config.toml
model = "image colorization model"
dataset = "made-up road signs on poles"
train_examples = 245000
image_size = 32
crop_scale_min = 0.8
horizontal_flip = false
translate = 0.12
task = "colorization"
loss = "l1"
arch = "unet"
norm = "instancenorm"
activation = "relu"
widths = [64, 128, 128]
blocks_per_level = 2
block = "basic"
attention = false
upsampling = "nearest_conv"
init = "xavier_uniform"
residual_init = "scaled_by_depth"
optimizer = "soap"
beta2 = 0.99
lr = 0.0042
beta1 = 0.95
shampoo_beta = 0.99
eps = 1e-08
precondition_frequency = 32
max_precond_dim = 1536
merge_dims = false
one_sided = false
adamw_lr_other_params = 0.002
grad_clip = 0.5
steps = 22700
batch_size = 256
epochs = 23.7
lr_schedule = "linear"
final_lr_fraction = 0.05
warmup_steps = 1130
weight_decay = 0.08
adamw_weight_decay_other_params = 0.01
Rows from block 4 of a small image colorization model, named by matrix and row number. Rows with one number belong to one channel. Each number is 500 + 40 x the weight over its row's rms, rounded and kept within 0 to 999. All counts start at 0. Numbers have three digits each. After the name is the row's rms in percent of the matrix's.
After each channel's rows are labels from the 100 images, of 14848, where the channel reaches its highest value: "lies over" is the class under the peak. Only what is clearly more common there than usual is listed. The data: made-up road signs on poles.
# convs0: first 3x3 conv (model.mid.0.convs.0.weight, 128x128x3x3, each kernel summed), inputs 0-63
# convs1: second 3x3 conv (model.mid.0.convs.1.weight, 128x128x3x3, transposed, each kernel summed), outputs 0-63

convs0.75 117:482489498490637437498477499562526579489459535579552460500526529472577568498476503509523484548430483560546499556524479562555557530523557534505527513507458523539522518532473515528436517506483490
convs1.75 110:470502450423501525521516466465499524515489465555552432475535526505525527493483557467547509441470484513507511504521555528484563521510438574459570492497594531315496468459428554489513491488465488
lies over: rim

convs0.69 104:526485560556589445536501515454454426513512488507531491520429485438403543502488469532464487529497497464469485413491508469519486543580496419492535506563526504527432538492445450474509501482539523
convs1.69 097:475476540568469484620509403523488525500586551460472483439440510511487507527503481516532518488553508529506462501538549549540554504516423465508435520429505485463462458471515466513483539465520452
lies over: rim

convs0.78 088:386437444488502498542443492517532656500414602531454506496504494436536537433471472482516516503465495455436520519514515493502499482596539481495540467524498499482518425506552514504456519568551538
convs1.78 095:551514508472517482548514535467499537481458545516515494483559467546530501542524527448578524509514494514556527484462493495564557479500531526481491500660588509494486466495409529490472451524477458
lies over: face

convs0.4 100:499461461454504496535519550437434563496469535462496520529479453543468537451505502511534485458531631555482459556509494402458494469569463491485506449466509473521462489494540502479535477509541523
convs1.4 119:485502505446482475602455473570507500496537385478516458535562504530489479389520478483510508553484586473578523470502573508488509473432490477489495494606623487527415515492486496472461514498507492
lies over: face

convs0.64 103:526498470443517459458547480450500548426463557487501554486476462508465493471464478506454457452523546562430405556526521424512557461568509386426553479590460475534527498516534518571508479515498507
convs1.64 086:529475562558531480609514548510466471492482516440447540499529487546472523561491510492460538440503592484524452576484414484487523514496443571536521490430608536466564473563536434452554409507537469
lies over: face

convs0.3 098:482446532470429468517499449550519496567498554486481494490568473424511468506526457428451418452506533547465517530469416535529460543435408494524485507482558506448464469500485535521482586480512460
convs1.3 087:444471460426501514436477535501553460580535555464505498457523473510512536422488569595500536498509445445511587473471529483466471514466520456490541507508439541459485504502455483503496420421512531
lies over: symbol

convs0.80 096:508475484448463500596520508457479485556565389408493447506479458513543509464408497457456529502483549558489488506499592481445494442504484447491438484484471424507502527464528483472492484465535508
convs1.80 121:509485530517483503563516425515500538525485538575540471489543529457512487565496531501493495483553478564508499512574669583492561506500550471507499530584588458399523520461520537529470489498552499
lies over: face

convs0.105 096:545497514449482459521513475466509520448519506504517507488514554477476492486529371564486536500540513506453472446516423510472498529477391563564539455482500571529489528536553532499423494501476529
convs1.105 109:518419506499521554517465487491541502563477404437507475549542396475542578530505544459499536484466497551477527468499473493498518539525528498538452521543546433476498418477500550487525537466543468
lies over: symbol

convs0.0 089:542424458467490435443551471390428556478457459501518477529496440514474496550515478493456436431459513510496468464446428540455497586508448489517428447519494499501445502473560503491511493455486473
convs1.0 100:504459544543526486498527437520558559476504520540498423516489550474497460455526403512427476489545495520502524447510444419445581472504511507508510500466497511431488429476518520479476500436502451
lies over: face

convs0.16 103:548483493505502425521574491511514533524478461498526493492518495472506424620508456509466478554471487507431496492510442470432401536451541481477468494432532525505548506526477490467545490480520540
convs1.16 098:558415528527525489485521458555493485483513500498549500453461497456456480469436525466481540508524497493572512534533579548563557490450595492553541488591546493517461472492505471471509479490466521
lies over: face

convs0.115 102:548464509512519461525473462484494494500433594455518516476498507431502515453570505548536494494538537448500442528520490524456443476415506472467485483498511457488577459492500499455448439495538459
convs1.115 117:459506417582590508462532370523508529458537451470506487500553566513486510474484499513482419528468579502520508429457464484481489516453498506484422525550550537491474512511470486493500529525481490
lies over: face

convs0.17 089:566501599554529444505445473508477506438518458553489481488580521444492471492445503495463478516561556459500500480468548451504453449487525526497534506569498505550435477492485544426452529528556531
convs1.17 094:489416485533492497566558486493505504491512487461584490440535526551538512513525501602481473501572477493522487434444493471458488556495502506485534500378438421378512478512527465535498477498480571
lies over: symbol

convs0.109 095:523510530496493567528455568521512502474432493478445569475527549510526475421486474523532481461521568467491540477511498529509490432444502556524520534467520590514502535514576492472472509507498501
convs1.109 092:456575505435507549428526486528501445492522569467459497485531565452472485485486471507382560537470475450464537550533492501477495484558469513478493490529472566459501496498499450436517492451477551
lies over: face

convs0.44 101:512478555562500453541475438483469481479520531488429552515515479501504549522499531558400547472563514497568541472518564476544497530482449466507462563471553420512470570501436499597431553505566533
convs1.44 119:495514551513463514588514484536511463475485433507526519507552559490474445553480471480493498503530521545506462451478593504510541514535560514466421500460490496596443591500521464485487463533500489
lies over: rim

convs0.33 107:529499478471483584468504478503505534473493561496460436561538470533542466541532528485510458412504540471502528469417518539412461513487483519494479510521537525512423560467508465422497439490461539
convs1.33 100:515483507586504455447497498479488495482498403533548500527501486530549519504494494537417523560502463496519482453480480472525512468453569468566482475422376445459508497457484445492465516507503419
lies over: face

convs0.42 094:502527484507440515428498480466490481459479464484412460513525388458502490504510520476485557575585482466511490512550497430505471518510518476536514474480537562483434545535488484494585430479553473
convs1.42 106:470558507426523530535541499480518518522484399528461452465504495463484433461517526505490513493472477573456489451526579534516480498444568494497493473595498495506479458545573465548432520546534418
lies over: symbol

convs0.53 097:518464425503514446506540513542506470535500645480541506497442435478484539451511555505518496556455486437463481590535461485466519581467518538494483578503473471501496496555430547457535489512530501
convs1.53 100:505511494506512485512494485523519480526440528507461491529487508483463473456482415454495527518441493501564499495528502516561506492498441468469469561488446495474453369507453570447555494462513526
lies over: rim

convs0.88 092:459476509490478455502554478464526455519560477449521480485536497510476531596439410592492496485531467544507511426477480452484523544524456497521439485531457404543509527467526497529550495546487553
convs1.88 092:451469502561491491438491514504445487471478488505522567538401525541517603485502465474499498555494511561500490425484436532502491438476557547439488477387546485480507440523435499522496468493478445
lies over: symbol

convs0.11 097:473471450492528509468526489503499531533455541546497578497496466549503475442486434522389492420531570546477458475530482518523528535395484484549516482506457589530514492543447551515537544522535438
convs1.11 105:495499491542585532408485542515468486485494473492505496496538470540511480561469475478488470482505508488538496503566455424431413521451473489504466541569548482471468473481444537486448517509499497
lies over: face

convs0.13 111:493546488473587440525500533604552546468450482454581534521491494507503505478594616452553515500543504483530551491451476490568481507495537566516465423453450498537547450490527513502464426548493440
convs1.13 095:426521558496468506478535471523470499511468532515511426480541525548510489486508570480548519437487504533484494448554434457568518548466522524499556457510598532443583515530481566514551433510506494
lies over: face

convs0.81 090:471472410437513544476498419521523521453459461437495499506470483477484493492558490538453404448521539537427443517516542550431493440540495507484530526533567476563491500477511498474511454541448516
convs1.81 089:514471563456479496453532540544509536478471454541567530440533493462537425485530563565499511520494447498531534456530517504566598432499501462580539460418419502444568538468552442431474484489520513
lies over: symbol

convs0.62 109:514476487499441473534530503463515453508501512508439477537469494505497494529477550526549487509486538500459465515547562517452469427496528438492522538517499405505479471497504512520479499475493465
convs1.62 095:446554545473530497541477497504514480489535468486456459514536532460428506450525544495489476564498568438476554503570505544470503485490498495521474452508668478557445449528463462444484472518486504
lies over: face

convs0.92 153:495587418471484524425538484588569493455477526496478523553567546520554497514526440454457601486449513490443461471438478475496471544428488484419548522495475472496510576470436554497521484546542460
convs1.92 153:453502489493490504479464527521471469490433475453483530524519455482480504423510495484547542494416519485509476538511523520598516465520529400486469533624620482590485560479543498511461538528456511
lies over: face

convs0.101 091:509518491523465472486436508509525444514455528609541505452483467475540531489464475513479509454512509500478555538556564517515470462534471548492441504492578501471584501455489412486513475506520492
convs1.101 089:500521518472553488472486486447467546493528578442571518524575524532497425509507490522477477537531476509525462451526549484489535488479477471488471470478431542473506521539516455519428539546533460
lies over: face

convs0.23 104:480461563463526462524563540513477479477491520565487466531478520556492460479490542500464572505484493444531509558468474505479481426467526414489487608513533536540551533500489547552488505477548461
convs1.23 087:481525426483492483486511466423493570446447528478508486534459499583438530497608494563559492540504485488546528499447498501444534465541501551486504496585551537585469516524434513523550495471484509
lies over: face

convs0.126 094:513519577476564505511479461556444558499490511513511562494474461418526455514523566527522500410507477436477550530507515481549596524552549522483501502535487515497569616471482511473565540535547501
convs1.126 098:483502453466561526515522543477519475472522509478493506521527512521504442583469458480517486440522504486475487426469535469504488531426495525478504466420479527483506403461473461516534480519522464
lies over: face

convs0.55 097:453447495532490527477507468467480481426477473524436501479425498492475512547383461482511511512473491443498528507567508523528494469483484562481499531513538444468527497536481513490490506496455498
convs1.55 084:491469554507515465529476504496481489506528546436518473484457520515537535504490456481518535548522528504517543497556472552492493444464536530517426465448460503576519432477540444495446494504413512
lies over: symbol

convs0.60 102:419575559581472499560488477549527492461455511502539474569510500508582475474449495483513506430488534544571508502471450511498485561553526466474443524490476470444519536484465535534401542432462538
convs1.60 097:475549422501507533524528442504528493556513501472499451522489435495508481473514460540451495573421588474529472510471487471487456476482417451475493499461543532604442559534613437514504467497465518
lies over: face

convs0.1 116:446492518492537481549512498498473504582479528552464550510490504502458537541456426538572603570496518405437447537533489508466547473515484502460556484467460512519484485512522526491501517508490510
convs1.1 114:486472467544484433554505505490523444537489515502497481453500490460509459518474500494519482554472456523537459461489570475554521501535492497467456538660573469565529525438495522484483555488488493
lies over: face

convs0.14 112:436440469427511500484542470422513494596496510461470458450544473465474468467496477432542512539564503436547465490490557480556511453510475516519522508492509480528492443490526497453547453485488439
convs1.14 142:526527437513503537512458526509473472535515475576535449562505544497500554501443459495505451465534551519511503491457475525480491509497473533553472479406520524418506511535455473486494509521526548
lies over: symbol

convs0.38 104:482550544542504475518527532491485502432533489523530513505471543566417470464505397504438591465479507473538538444563530480593501484524400479472501521528540564479454590478530570484466515418522487
convs1.38 094:459579470479531512576569425548462536516487428453462508557559483533427518499536549469474485473472479490477470455472524457436499506581523523457493521489463528569465528500496497512547450446449525
lies over: face; symbol

convs0.79 098:537457530493452525494462558547495536443520498502539498532469576527483494434540536480512472440466486539471454443478443564538440560482371566538495479485526518547477468472531548499463484418538443
convs1.79 083:436487443493596481474487474446459478506497534418483415537481424524529513518520509551526518520441473472452481452518526484454440470511472485483493572505485494467510497507439535504506448525442462
lies over: symbol

convs0.31 101:477491503488617533535452572513508443484476509542454523551444485556569488516511461464481541526475479429523474542558464486514547535504503503511488516439544539547513467524527474522502518537525440
convs1.31 089:445519445557540496523596490393468526457511456496516498510497529515549457540491506527520434506551491555442531464508485541391440489446465521464495499505382560404473501477521500529459535476464487
lies over: face

convs0.24 109:516498540556480544455465532541516469457510562463526530514459475499471434483539533514550502424473489539526519527512441439548412586500451512610477536484523505403516568469460505551518463487474590
convs1.24 100:438469455483502547486497563551506530570525464491417480494501395469482480449513498493556504504500484489504509554527573497479514505505463451489574530474467481654507554472496497483477477527487447
lies over: face

convs0.32 089:474531480525586428540524531506476501431440535489435531538434522505550516456470448549504560504503485478478513525548551526461526531457525442431502515532511461551412498467507479478538551501490395
convs1.32 089:418442464522530471499478479535552446513510551506482460500428492540521497575429455539490486492481489461477524501427385555520561543457553512450499499569466535481505490488392534487540500445487468
lies over: face

convs0.110 095:510438455485537569502469483504438558472404425497486536493522488447495499466520495484535460515457641453464465457514550461459491503444451534537518512480547455561555495446515484494527510476602450
convs1.110 092:495504487561494465496474487498468517554510514479502430522507543542494461490538529455525546479495527473465501532539492512482472525444470467468456522565506474390477507457520474563380517497511430
lies over: symbol

convs0.106 101:500505548572455497522547521464438515578488451476540492543572469445505497510484504507485521578412537449538516483513471540550516547486469552490552479519490577497562539493472474509466516613528515
convs1.106 094:449446499483434415582467526487516478573519496528510490490555494511557435454542467535494442497454483535464521427497573487432471520481509485488560477458523448452509452455509474555473561455513498
lies over: face

convs0.27 097:497491484402439494460531542529493515450550494455553603530535503516532496503490492456454455425423487506515500502464583473536501511452494534502545440529514464453482496433500517477488564537619476
convs1.27 103:468492442474416413513535481514516476457467364522465455492528397481558451502490529533536541515483527447495505550538464547484514488478466473468493516467470477595438410498440545476526465480501474
lies over: symbol

convs0.112 102:554520432487508481413475421583527492525491492512542497478455473420473484485583567596523576552483427572565461486507459467434521582614521517511518516508447489458490543562511534470480524506480527
convs1.112 124:467484414424473521614499517511482537434409479497439474507501557469473527436508451474482445472508520510452443570561519501519514530500454444476508549524541493548509469508513497539561449504449437
lies over: backdrop

convs0.19 082:497463493522503541614533492494485536519561578538528528517562551487506528492532508530491530544513454495472459494515488470439539536512455465538512474484597465570465469586490400530485517510516487
convs1.19 096:588497557466527477424439525504448501462566404497470463496425586562414543466515584571468496477528461538443515459573533463539512548524483512525484534565464521486481466505556491457502464490491514
lies over: symbol

convs0.12 096:492500526475471516580521556489541570459464503508475469441514500573492506411458434459476519420489491548500502495475470491497508503543438544509498524514521486546548484475559495548478539496456507
convs1.12 100:477501507467456543448549501461542514521557445487494494505502430558534512342518455438491478524558497487546458518539516513452526503499545499538535536386461530543496519514421484460587478430531474
lies over: symbol

convs0.98 091:537537474481453511482491504449511527513456475558532425549456431504473424559514511574453579515546515540523602530514506566478541485515469509448530410467524495508533472468490588536485449502535459
convs1.98 084:467469503489533453465509482483435504513566470531486552492547472500532575558480438568456540449482486537483517454438484494418478485548444469443520500467479537443515586451496503496498465513468524
lies over: symbol

convs0.89 089:563467506480505470487525496459501474523471502474509513553471547491489508475571459502545483507555544448513555500561454456496499584487453384540507430483482525506456497504589514462439468489515412
convs1.89 090:449546471487583546408472531511554543561509375540522530461470499506447512486492513491483561510500476550469502510517589519450425483486482510526412495498587515476487523510545441488471468406476532
lies over: face

convs0.84 099:478482578487587523522525528395420486538496476519512487477428507468479415536422517531562534537487492458437478490506552458580498438502543475501490459476452479447505524517595478483455480550464513
convs1.84 099:519530533515604482577534503511471561506540501564515518463509499570539505524522484477511502515498508550514446439588600530541521541498503474489488472540536510650476508518477501547478472526546465
lies over: face

convs0.43 125:522519520452455543450540470541566521578488438467485504525489485547464493461495480564489591498444478535538454496491535493494483500544391498453538514475482552465534557532465454526435563514527442
convs1.43 112:503420497470527490573424469458469447513474489518413508499445537454509461463431514508486443457472462538471513491492497509499485475507410517501521485601493482527496564465488563567499523511544495
lies over: backdrop

convs0.40 098:571477509535530462516536491508471472496556473548526477545487457442499502561430480488455560516498602450513482512443514472546565549581389559456476530471530463478481486524519462515504525514530517
convs1.40 086:503482429506500526589530454476540503527508488487487474545511475536528450433523416484393464514572511462538491451479547543444513524524539489456509449475525450559455520483561509551476526498509388
lies over: symbol

convs0.28 093:519538560474488490530431475510551462493527514512478451434472530496503515448523455525519507513568447437497461496534516458634527528514489412458487503480537547466536412487578499523481492537543538
convs1.28 104:458468582538518497569568499478510467524421490529485492517418444485555527568511551507466549506527514539493459543513502533553573487534484488491529467537401480546541509465567527542445499469523450
lies over: face

convs0.52 105:483483477449537445463541515442482477462478444475440524461523509425431485506420487500477434482459499459564547537508451465543495527485557451466476461512505494489527454537527470573505440440470522
convs1.52 100:482537522491499573507492471498510521527491514491481476518485457511517579510534525478523526543514530508483477507572547530529574543538516502490508503466472498608442413506514507445518517463502465
lies over: symbol

convs0.5 099:571522482533474476525450469453428575571550410508476519564520429497528468391468475457457527452573534552536482453462549623501556501515453472503464543520483484527489523521485435454492490539532491
convs1.5 109:495512565463505496482483571515484536575483470465535483528556433517546451372490442524495467461557466508485500552491560484502540433448528533531575450446455555466489452491455490486513487399479529
lies over: face

convs0.25 100:500476544477467497520490465494488506512539436471544506472476478501541430403530549557468441505537547505491525460438488485489499580477475491553527502491485474566527468467499560497514452486498486
convs1.25 084:529485512522474541445509544548532517444493549498497567483503431541450450482449537468441465522468466472524499491507428496456540535523417508427528465462467496407524461508471460514491480459511460
lies over: symbol

convs0.7 102:508476443524458528516557509462518526497503520454482514511451519550525541502422423529461561494482476475473510503519526547489515514389463534505452499488475521573457493489485562505485456447484410
convs1.7 100:508525464571565495493476433490507450539507524452534486502517463529495503523488408518502533504509498535526504367457467491441512518534457515534480475558568481454440457509488508435520520501494457
lies over: face

convs0.70 101:499552517512536527481507499524452464451520518516505497493544516418485479533465570513476501471502496494479518537506570499477454459522553331498599474545502488510553520515478432465445474512459494
convs1.70 131:512464491531474499560518545448504461464539504458507490516491550532507496590565509484559472512485471457534482457481417459508441470491496541517511542410411464487478501460559559476491498491485465
lies over: face

convs0.39 106:506483564535476496504482508459532522440528479519484540425525548462503500514458533401514490463425458470473490496503573540559434463520503556534484518528511507545451513465473453463391448561539481
convs1.39 093:492537507501497522541467516494510449473504451494514479498479439535468492459537547509574506523542549519505513437510445457437532495458492455497498566440448469437478454570459438473438411447585497
lies over: face

convs0.111 101:451472513495464470501513497509515548482425516484495513553430432521442425540475486558553463581546519479509488548581453485490437478469518501508535488542476514423460493457530566507473461468434570
convs1.111 110:491527439477511525456510575461451475523492484483525540501509499478502581526553469499470513511489527478547521543448458447460541516521454438518497543351379519555518426515454538529544532494507558
lies over: face

convs0.85 112:491456518462474483491480526513462503520481524534467543481528532454550469477542550534542507500419502510548570512485470462494480497445517390533545449470494498546510430443532421484415446423459522
convs1.85 093:492514530510481464486440568449495518477510559554515443490434557478505458441542505490516521567508472497497528480455621487524519491492510482474550524619547534488518450498502529522486464478491498
lies over: symbol

convs0.87 114:516469496461537486498474486537519489392485534575486550513505440521539492514452549498566522388482501456426537551482485482496469531510577495481514488487546477588498443537588494499430479483457473
convs1.87 094:489536461499540545460476522512498547514411532479568483452526596550587523513500491425504480469531474540587509444537486523532493502539521480497537433556450541374535440514494585551524481496417497
lies over: face

convs0.116 103:525492507488544512522493499538516506572537535541505567528497513595566533494584509528489537532492493459493436499535604465522472504464460447542504547510496551552501469475492473442543523509558541
convs1.116 095:459522530462450421467516463485440503521488412498505482498580449462455451489501540499473474544552587504545515533475488488530415500457474458529510467430481485370525488502556502500538580455541531
lies over: face

convs0.82 100:518501498501478488397581517583479486553549465503470489487526525499588579419476480519437544476530529506515487540624464445516505534445515468498444506534504496448499529484451498527507520560509443
convs1.82 101:465488441504532494474446595488543483464493548443474504571463400553464454432542491483529450443439498484428516478531522538526439478461508453474506517521456525460512446548515479451448520472540517
lies over: symbol

convs0.2 105:514510485522428527435408463460547552467434582514459499474450501531553544567520560528533501491522500446478455526498470511497460539489499428508473526502523601483448579519504505447470484475458480
convs1.2 107:463500561482580464474525533500527518571507501467498526497512465537502451543479508491441443460468497463470576478403555463536520463467471493489547518468441542541518507478533494473510535475519551
lies over: face